config.yaml
dataset: "rendered solids tumbling over patterned floors"
train_examples: 48750
crop_scale_min: 1
num_classes: 25
encoder_patch_size: [8, 8]
decoder_norm: "batchnorm"
decoder_attention: false
decoder_upsampling: "nearest_conv"
optimizer: "adamw"
beta1: 0.95
eps: 1e-06
batch_size: 512
Rows from block 3 of the encoder, named by matrix and row number. Rows with one number belong to one neuron. Each number is 128 + 24 x the weight over its row's rms, rounded and kept within 0 to 255. All counts start at 0. Numbers have three digits each. After the name is the row's rms in percent of the matrix's.
# u: gMLP up (value half) (encoder.blocks.3.mixer.u.weight, 768x384), inputs 231-307
# v: gMLP up (gate half) (encoder.blocks.3.mixer.v.weight, 768x384), inputs 231-307
# out: gMLP down (encoder.blocks.3.mixer.out.weight, 384x768, transposed), outputs 231-307
u.23 101:107123119122138113143143149095109125122083116167151165117134108143105127109105129104123149175112184126128149118155140085102111104126082152124122106115083085141144113124145163082070140172123190118147168120124147119120128122087141103
v.23 104:109125122093110109080097121117152166180165177120126123088080144139173144127085100103145144155150186157103145130104123107139160147073137124128077174078158116187128147152113150120117137161112096113125138137100106117121130159091150102
out.23 097:128146134136138113137145115130098156157163145113162094129126156068110143157172180048144113116142088128098136179148187124177085164124160133093130157187157170111129120144163129148115123155115093109115116126148110119131135147167107121
u.24 101:119198112108195142157133118118117152096099055143102154093154104131136155095149138105142137151166115147147161116142134125123169101171102148116089133114119123125147129141163100153102124133114102163146125116173159131128072125156128178
v.24 097:123118104181131108140135098115153139117154154145090157131153138152151084168120138116148163159122091146115117091101155147119110121094137101177125123103116096127166100109142138116135188099127142137099109084116115099133128168103159162
out.24 099:161103091146110189145160150086137099125152097128085152122085121080127108124118145083126150136119154122108114138144099156109162129119166150091124119202118139152124151163122133118114120122118115089091136129119103136153120115132115132
u.25 106:120108119131146105133115108142122157109147086118106153128160086110153123144121114168058128131158155140086082125113114141173141164144102121145162111082118080139118096180119150156083122113115137131144100154124102145156090152136150125
v.25 094:117085166130117142148130146102109141170173117161149134081098107149126128136110098141162122090136114133139167147144131131105157116094143111150149095153115108119120132136133118134151135170123140097127159094120146164100140124119098114
out.25 108:134168094077133121164181091153105121169081119113129136147131157133110138153157124134199114141157140135166136108076111144142132106154146110113136131102095152131131113126145148143136072125186164080126118127147153142101105149083115137
u.26 099:116114106133157117129135157162105141128142125121159162077082096129087146154128131150162119132106103127102122097143126139122171161173091139152169105102118124138143121126152167095133094149144126133154157100139116116111127092138150146
v.26 104:137084140095105154163133126102129150152079130139091077130166138109117112118129132069134118126139117112115129178123105132118132136168095163141113113123112113149116111127118111121105110156094184103146115087148133147116148157155136101
out.26 099:145129087120116097118143157130098164123139146080127095104115127121109099095127142142089153168134078080094078191119167164123173120117142139132135102123151146118109118133118111143117126095100126110130088145163089136147172138119115124
u.27 100:134109156181152146161125110134099172131112127125093131108151113144074170103164137153106101139116149124062117116143113125101175112096088116135106099114103107120148116129156127131107096112171172158087145080093140145107147135084135198
v.27 095:153118104108120165087131120088109097190061130086094110123133136090158133176146107105121121098106161109138123139122169140146166088142101131093121116153108082128143125137129087151171128104162177145123114119097122152125073156127113133
out.27 103:117142109131157120112113160127128142146127083153152150173134127174105117133138133127112149118120099137084120202126137087096141162194134135137060114150141073147124202142172165079142132113128161103130139106157138144130108107168141122
u.28 105:134183141073092151141133100136110127102116128112137144120140097129124099111096115118122167113099146126148147103132144099125131108099094118137125109174132114086132183084138131097120141146133130108098111105159146161129108122135150120
v.28 097:151145164103090137130133131132121125115180130174145145113147087146143145146142098096117131120099127128137131151142123109094160101138172130104168123088120113104122135145111139134152154141157080161135128112094131128097159091098155119
out.28 100:159157121148164094123157117097182121146126136139098149091157164074112139079145125150137126184119118146133119168138128116132133134078142140130127143138094105111148163127144108150124133118099093105098121153130083128128107142150146159
u.29 104:145112130159105123123126123118134089131099109159152158086154097130136145124117146117124126094143125148143140111178134105131114142096117188134069170119120123167086151139133111116115180119124094129099125130110168137122116160139111105
v.29 107:153126131075169160113119105144118138163098140150184141150120122128190089137162118124104096120131137123164103134132140126132120118137148105090145123156165150131171136080139098114091147152087126128116139130114121149153152106060128106
out.29 106:095116102102140100103146119130090161113133167115116152086160135143101144153094084134106115064103135143109125100107132115131135150112123126160188159148135114116122153191124189158097108136103143153128095140121111109164128136162139116
u.30 093:102117186155134101147141129087131117115157110109092158132188142133159152105148146113131123172173097125142122097154100121075126139103111124105140143101151097166111143142151153113123156124167111142132085089155136161140142104152120121
v.30 076:129141174122140175130175126112151123158145097093080160112160113151144172112095120118149148127138167128127113072146100119064159170125122148088160103091147115100078142129133114147093140146136077143106084137127164146100172114151174151
out.30 088:119122134126180126127146094109111123102145152141127107140117131193149135130124108152141112135122097114149143145145163121089132112133104143138082088132132133101126082139141175140141125128155130154138103115119112149127125122106142128
u.31 098:101075169159149150102136148116152084169139136120130150122084127166125156087142146137137133137120134092112113149123120147096122115160121115156148071139161147153121141123120147094129149085119149161175152134128158092154135098148148136
v.31 101:103141088148119166098103123094140112173112152125101102094153130124110070129133120114131145138143134123165095136165135129147130140140125139170145141137150113097132138119151135141168129116151091114113075111141164172089118174104092141
out.31 103:146138115088129101079083161132113078129103099119155155131141137178169115110141099144080135124147142124076154132142101100143101159140111120150128125096145177150142123140150136175113111149160135149108187159154138155112106100081103168
u.32 101:125140132123181103127122103109067152090116109091137142159085119115122156136161143128119136107139122106115128098120113094123140105176113108133073120104110104108137109132140136111130160166160101117062105141154137176116098151177146151
v.32 104:111133081114146120121115134125076130119146131127184128127104134099106124117155188134150150172140083146134152088134100141139125097132104094127107133153125127126148137095121100131092143152152087113114107163167122088084111097132095140
out.32 100:140136108138145127106110106128123126141127110140098138173125184135115141090111132117151113134157114097055145161105075144129167135107165159173104145114131174119116144120109117114112149131134115077134137120109100135142134157152142120
u.33 105:116108113106095144132127147190110091134164126102147125123145114152140131104112130137111146120161129115129155136137090107090136172137129140119143120127134129130124157128122154182147094122125080142135167134155103143104106116104127099
v.33 098:133095074093120143132118106123081152154112153117155100132169090125075141130110155118163136149145144117107133147107111106084144117122149119088112119125108110162153110152125152106110134092158175151122164136150170133143156154102140128
out.33 112:140136118137118164120137170123148091121148100101155112101135138209192118113150156135152105126133121165115168116178131113139095110113139145108093134146144123163075119151112096141109144129114118144136094137119150138127167141097092076
u.34 096:123104106127108101154090135142113092159104141109102113119154140146121163134163154108135099045147141146140209081134126138119118152167133148124119147084131149141094115110158180079143153152067135121121151101113130139138104130163142126
v.34 104:112164146122183116145140140140136131109188160118125111160123150120164131125126126117135100127127131119158158138163129155122112144128157108102106139138102173093071176104132128154113150126086122122170100185119148176165168125145145135
out.34 100:141115110135122160115125138162124141171165159117142127088124118196115162167140127101154129103089089136124105165138103110090136121119108162145125154161135112113094134101118101121130106153103110154134120109161146157136145113185109132
u.35 100:157146128137150144168133165135168115136116130140104137080070119143144168142133154138144143126117140130158136084138128126162129142142127136116133115110102117131094123109157158083141161111077135143150110140117129159115090096120105083
v.35 074:128115129142126103114114172104146116105147093175140196084156103101089108120165119116142137138156117143133145109146104143155120101126122142148127093084173139132101160175166129147074112117137097120109081148112120117138115129156113141
out.35 094:152141160113124121142142135120102125136126098126136139113112136151137154109142101168096142141103150173135056118091077093174137183158149166137099172083115093106117114108139111157103151133166171138107095119113122124142116126147177142
u.36 098:091123096107147085184174125141103104125125146103079159104098083121162159161152109129092144170143130158153124132144172103107113103084095142126102073162112127087107130129125155118127137102149137116110121121169151155176136103129153111
v.36 101:090132178084146158140097101140107138109157147127131140129170152130117111119114064150131111111148114098127119170062159166125101163153127155111133170109137161142095126106125120095149084115093137130076171143131122114108115176114105099
out.36 099:153115120157136117096152160136104146136144147110141091124069157139183129144151140121105130161112140114114087152109113142128161162125149140163127138122142126133155175139114177096125131134071130165101081155101139151107147176145123137
u.37 104:143121144148142177144166138111134109157113102136147143143121093134112170176131144143174121144112097093118153115154124102107114133176106131128111161141098174165144140157163125144105151135143142170151135126137103108125135124115077185
v.37 106:112098160125096129132107112098160172101144182082103112123163150119126119130117142088168109119153145129104105111096134130114122132113137120140105105113141182157125079134097180151117119165123107135110121146124104130140157116112174126
out.37 116:112124139157152113109175149153172121121114117093154136128119119180118134166086110157148138118131139148129133148142119123156143134145078132113090171123105096150149114141150158146143175138139179129099153141169091129131137093066094115
u.38 100:153110124150154141132148131114141110093087117124111116119099098136124125183097152140135138115130139135127126116189070114082141108110108134125146105133103165155127118171133145119137149109159118126131116141148101104119067104134120136
v.38 088:159142093135140150165153160104120138124160098139100116131165119162131133115079125112160142124132120077160125105130127113089153142151147119129101134110130088119119091129108142145136122104136140162136112117126122106175104179108174148
out.38 091:132120115156119160121120169174108163173138149194161143130160168105129137127143113113164102120121136119141115126132166166115114113142112118147093121106180114099118132167124091115161104107107124142110127138133151120118117120131117106
u.39 085:143100142100133126141121152156155146110113123168113193141103111110165127121090125132117141129143116144164114089141092156068171115139121120158171124183124166118141132130096120191134183135098102155098130102103134130136132103116118167
v.39 080:106141116102148160138113146133105136067119123147101126175150132114124117118128103125134126120100147106125127146126143120130169116138146131182163091111150134093124180144097150129147157128140144116159108122129116132116099141131138183
out.39 082:153110144117141149149124127130109125153111152145151118142097139014093103125131148120120125126112148099120138168087183183169147173116143121131126121152107108113131172127140118106159137129144091101142149145102137140135080169118098095
u.40 098:112096136124105187098136123144140101125091120153107112105135097122078129119119146159129132106133156125104092165129073121105154151163132130159093124142098148127089111110148137095148155151144151146126108106129170132101079112118113121
v.40 103:122142118093089133095124112106099119154128127130115160174127124119120131108100101106180066091085161121147152140159109154120126128105147116128155150123153138106092178143138133138125112151101138139157118153085159158134143123078106101
out.40 098:121095171137105147148138141095110173106132135104120114091130147146127127127104135148135152118117134126155138155118113131127092123105144172076154140151145116101117179149115114103116110121084076144099064138121160152081122160166110098
u.41 100:130127140144150171136095115116097143122115120088144135151164114127102121151171105118167149146088145110167104130135112113131128126177071128150104095133129153140086130191145119111111133097144140146140147152101139086120124068136155144
v.41 103:124098151114122129116127078138088163173143145086164115154132152116119140120168114173153089105145146146119158125125112122129116124149144102104125146133128105131146119120103086174123131152113143136146191158117165121123138104146100155
out.41 099:131107126124157111078095117141083164114146175139178133113113147052096137173123148138122157167143118128187151144126118136123135130116111139120162104165099142102120131117136145137141175132125143126120143146151124121155151140168111117
u.42 096:133152100144121132170127111146134067113141078130074129145114124118099120082125168154156107126107112155153127139139109093138132127173140171100155113140111157146131118129127095107106163149125113089103125093142140149159107123115162155
v.42 096:112091096151126096126131164148150112151144127079133138150129145110157145145104122133126098146135145144136141131085158083123142161136112116180147132134124093131118114085134106161096084129123127098110185140180133187171161118159151102
out.42 090:141103103120112120117108125150174076129161140170103158130126117097140133117125143140130119132122156125145128078116139084130142145118155126093124162119133072165151139112122131152119126117118158164128114144170113098113088118167117160
u.43 103:183133106131187140168088135140151146157120104136102175099138101155123135133109149135160130158123134096119123128169151160143111141132141156142149084157150121134154124107127111114128131133123134115138125123168116149128153119127140172
v.43 105:127151100179171101135057116174106119156135118121128102139074165116133131107151165156070118157105116119123118157120143137151136140132120140107173123173141141112120116119124124119127136090150103158132100103132147124154126123124135110
out.43 103:174104126114091137100112117138161154160096141106106086098166123140108137130119143126119123145166136157148134097136127129157098120108128146097145104135106116103127158181153116099138114137103094103133128168132072123116131142137110131
u.44 095:139120142139138084146132194142146117105120125141149126129123107146132106141139135144122160124115072123107091115140114118118130154135133112121121128094136169150138121122144155110128107124121138169139138051162116097139081106103116143
v.44 103:111118126161123151143148186157100154113101110156130085107150153123115119104192122097145128104108095173141124141088112109127111102132124145113120128128148201150145106094115112139132122119122137153146134084126155068114157152132149100
out.44 094:158164115121091139125112128105145161137142117189155112135128122126117106143132131136127135123074101113150098092134091109114155108111091111156102102144111110145153111128138143131162114090147174129139119075130104115106133113128125075
u.45 101:102177098150113188082109114178135112155134112087135101127129127154120140136135168150116138151102118179128168124113179130133107177107114100150177085122165121092131151122136129113123085152126148132113172142107100109155121134146087140
v.45 106:104133102113138101097158099151129094127139133076137165122110147115163164102133083116111106186120131133138115137121145116129125159082107122119138120113096130093123141115120146127120071108124131112115149162116117169154138111148142097
out.45 101:130153135127103097076108093124145124145128143127134160152115145083109118141135129123137133113108128144179129115124107129154115146114136161129182145152126162141138142119105154121122108148118094087150121168105114141103145130118144125
u.46 093:171120143116113130167138134153139100062108111117109185123166083140133140134119091160147156146114101126140144095093128141091157132119106142124102077117134119105117151141100139126148124193104125122119108080154098129140081141155125139
v.46 107:102115129146100088123110135173132157147188152118107086113148123134138133103125160116120154110103174106130099145156140125105123151131126125115174127131151112131124071154105104129202102147119106131139160131097142108103143139170129089
out.46 092:133143139115161143120126167139128147118157077139120147154122148081114126135159129105130138110123169093138101157107161175177134162085165127150175118110157084155137162115159114129140148117081126095149116096100130166069179168115133139
u.47 100:137119099168137152162076124170144121108143127134168142126189118143141161097125111113154090118167151175114155157128122109145105119148120100135120057101088095144114136159152131082146124129125160136133147136156127128100117122140152123
v.47 086:109121098116073115137145127166090148118121115144091115149169125109148121145154128147160121115092132118132102132127117114139101130154151109120132126125089128141146116141124120133155118137142142129078126160153154129111143076081141149
out.47 096:154135111154141108126136109133153115117145123121181128141078089185143152139098099158108144150134105123133124129132161123126098090099110134122100139111152093131129145112123107133117125121127063140174167143112153151117107144109140128
u.48 101:140136106118137129143117158136101113124128114141155146148122122137113129118115130123108100128132104103130137121153127138135139108138127144116139085113099121134144117140148118105117114150130120104105170101119117153139130108113157141
v.48 106:144115122088104157117116097167138131105107149126130099137152135139121140096118111097091125166139141118158130161166095134112139158074132117129152107121133119112145153122115148164155124130130132152169164125183130116116146147137118115
out.48 101:139147175198111123146099153189131091129149172171130150138121098131137084171068130111142135155123169142132143129104130130156124161117146157121163128111150142122141130137154122134132111148140126154074143113090143117176127141137138145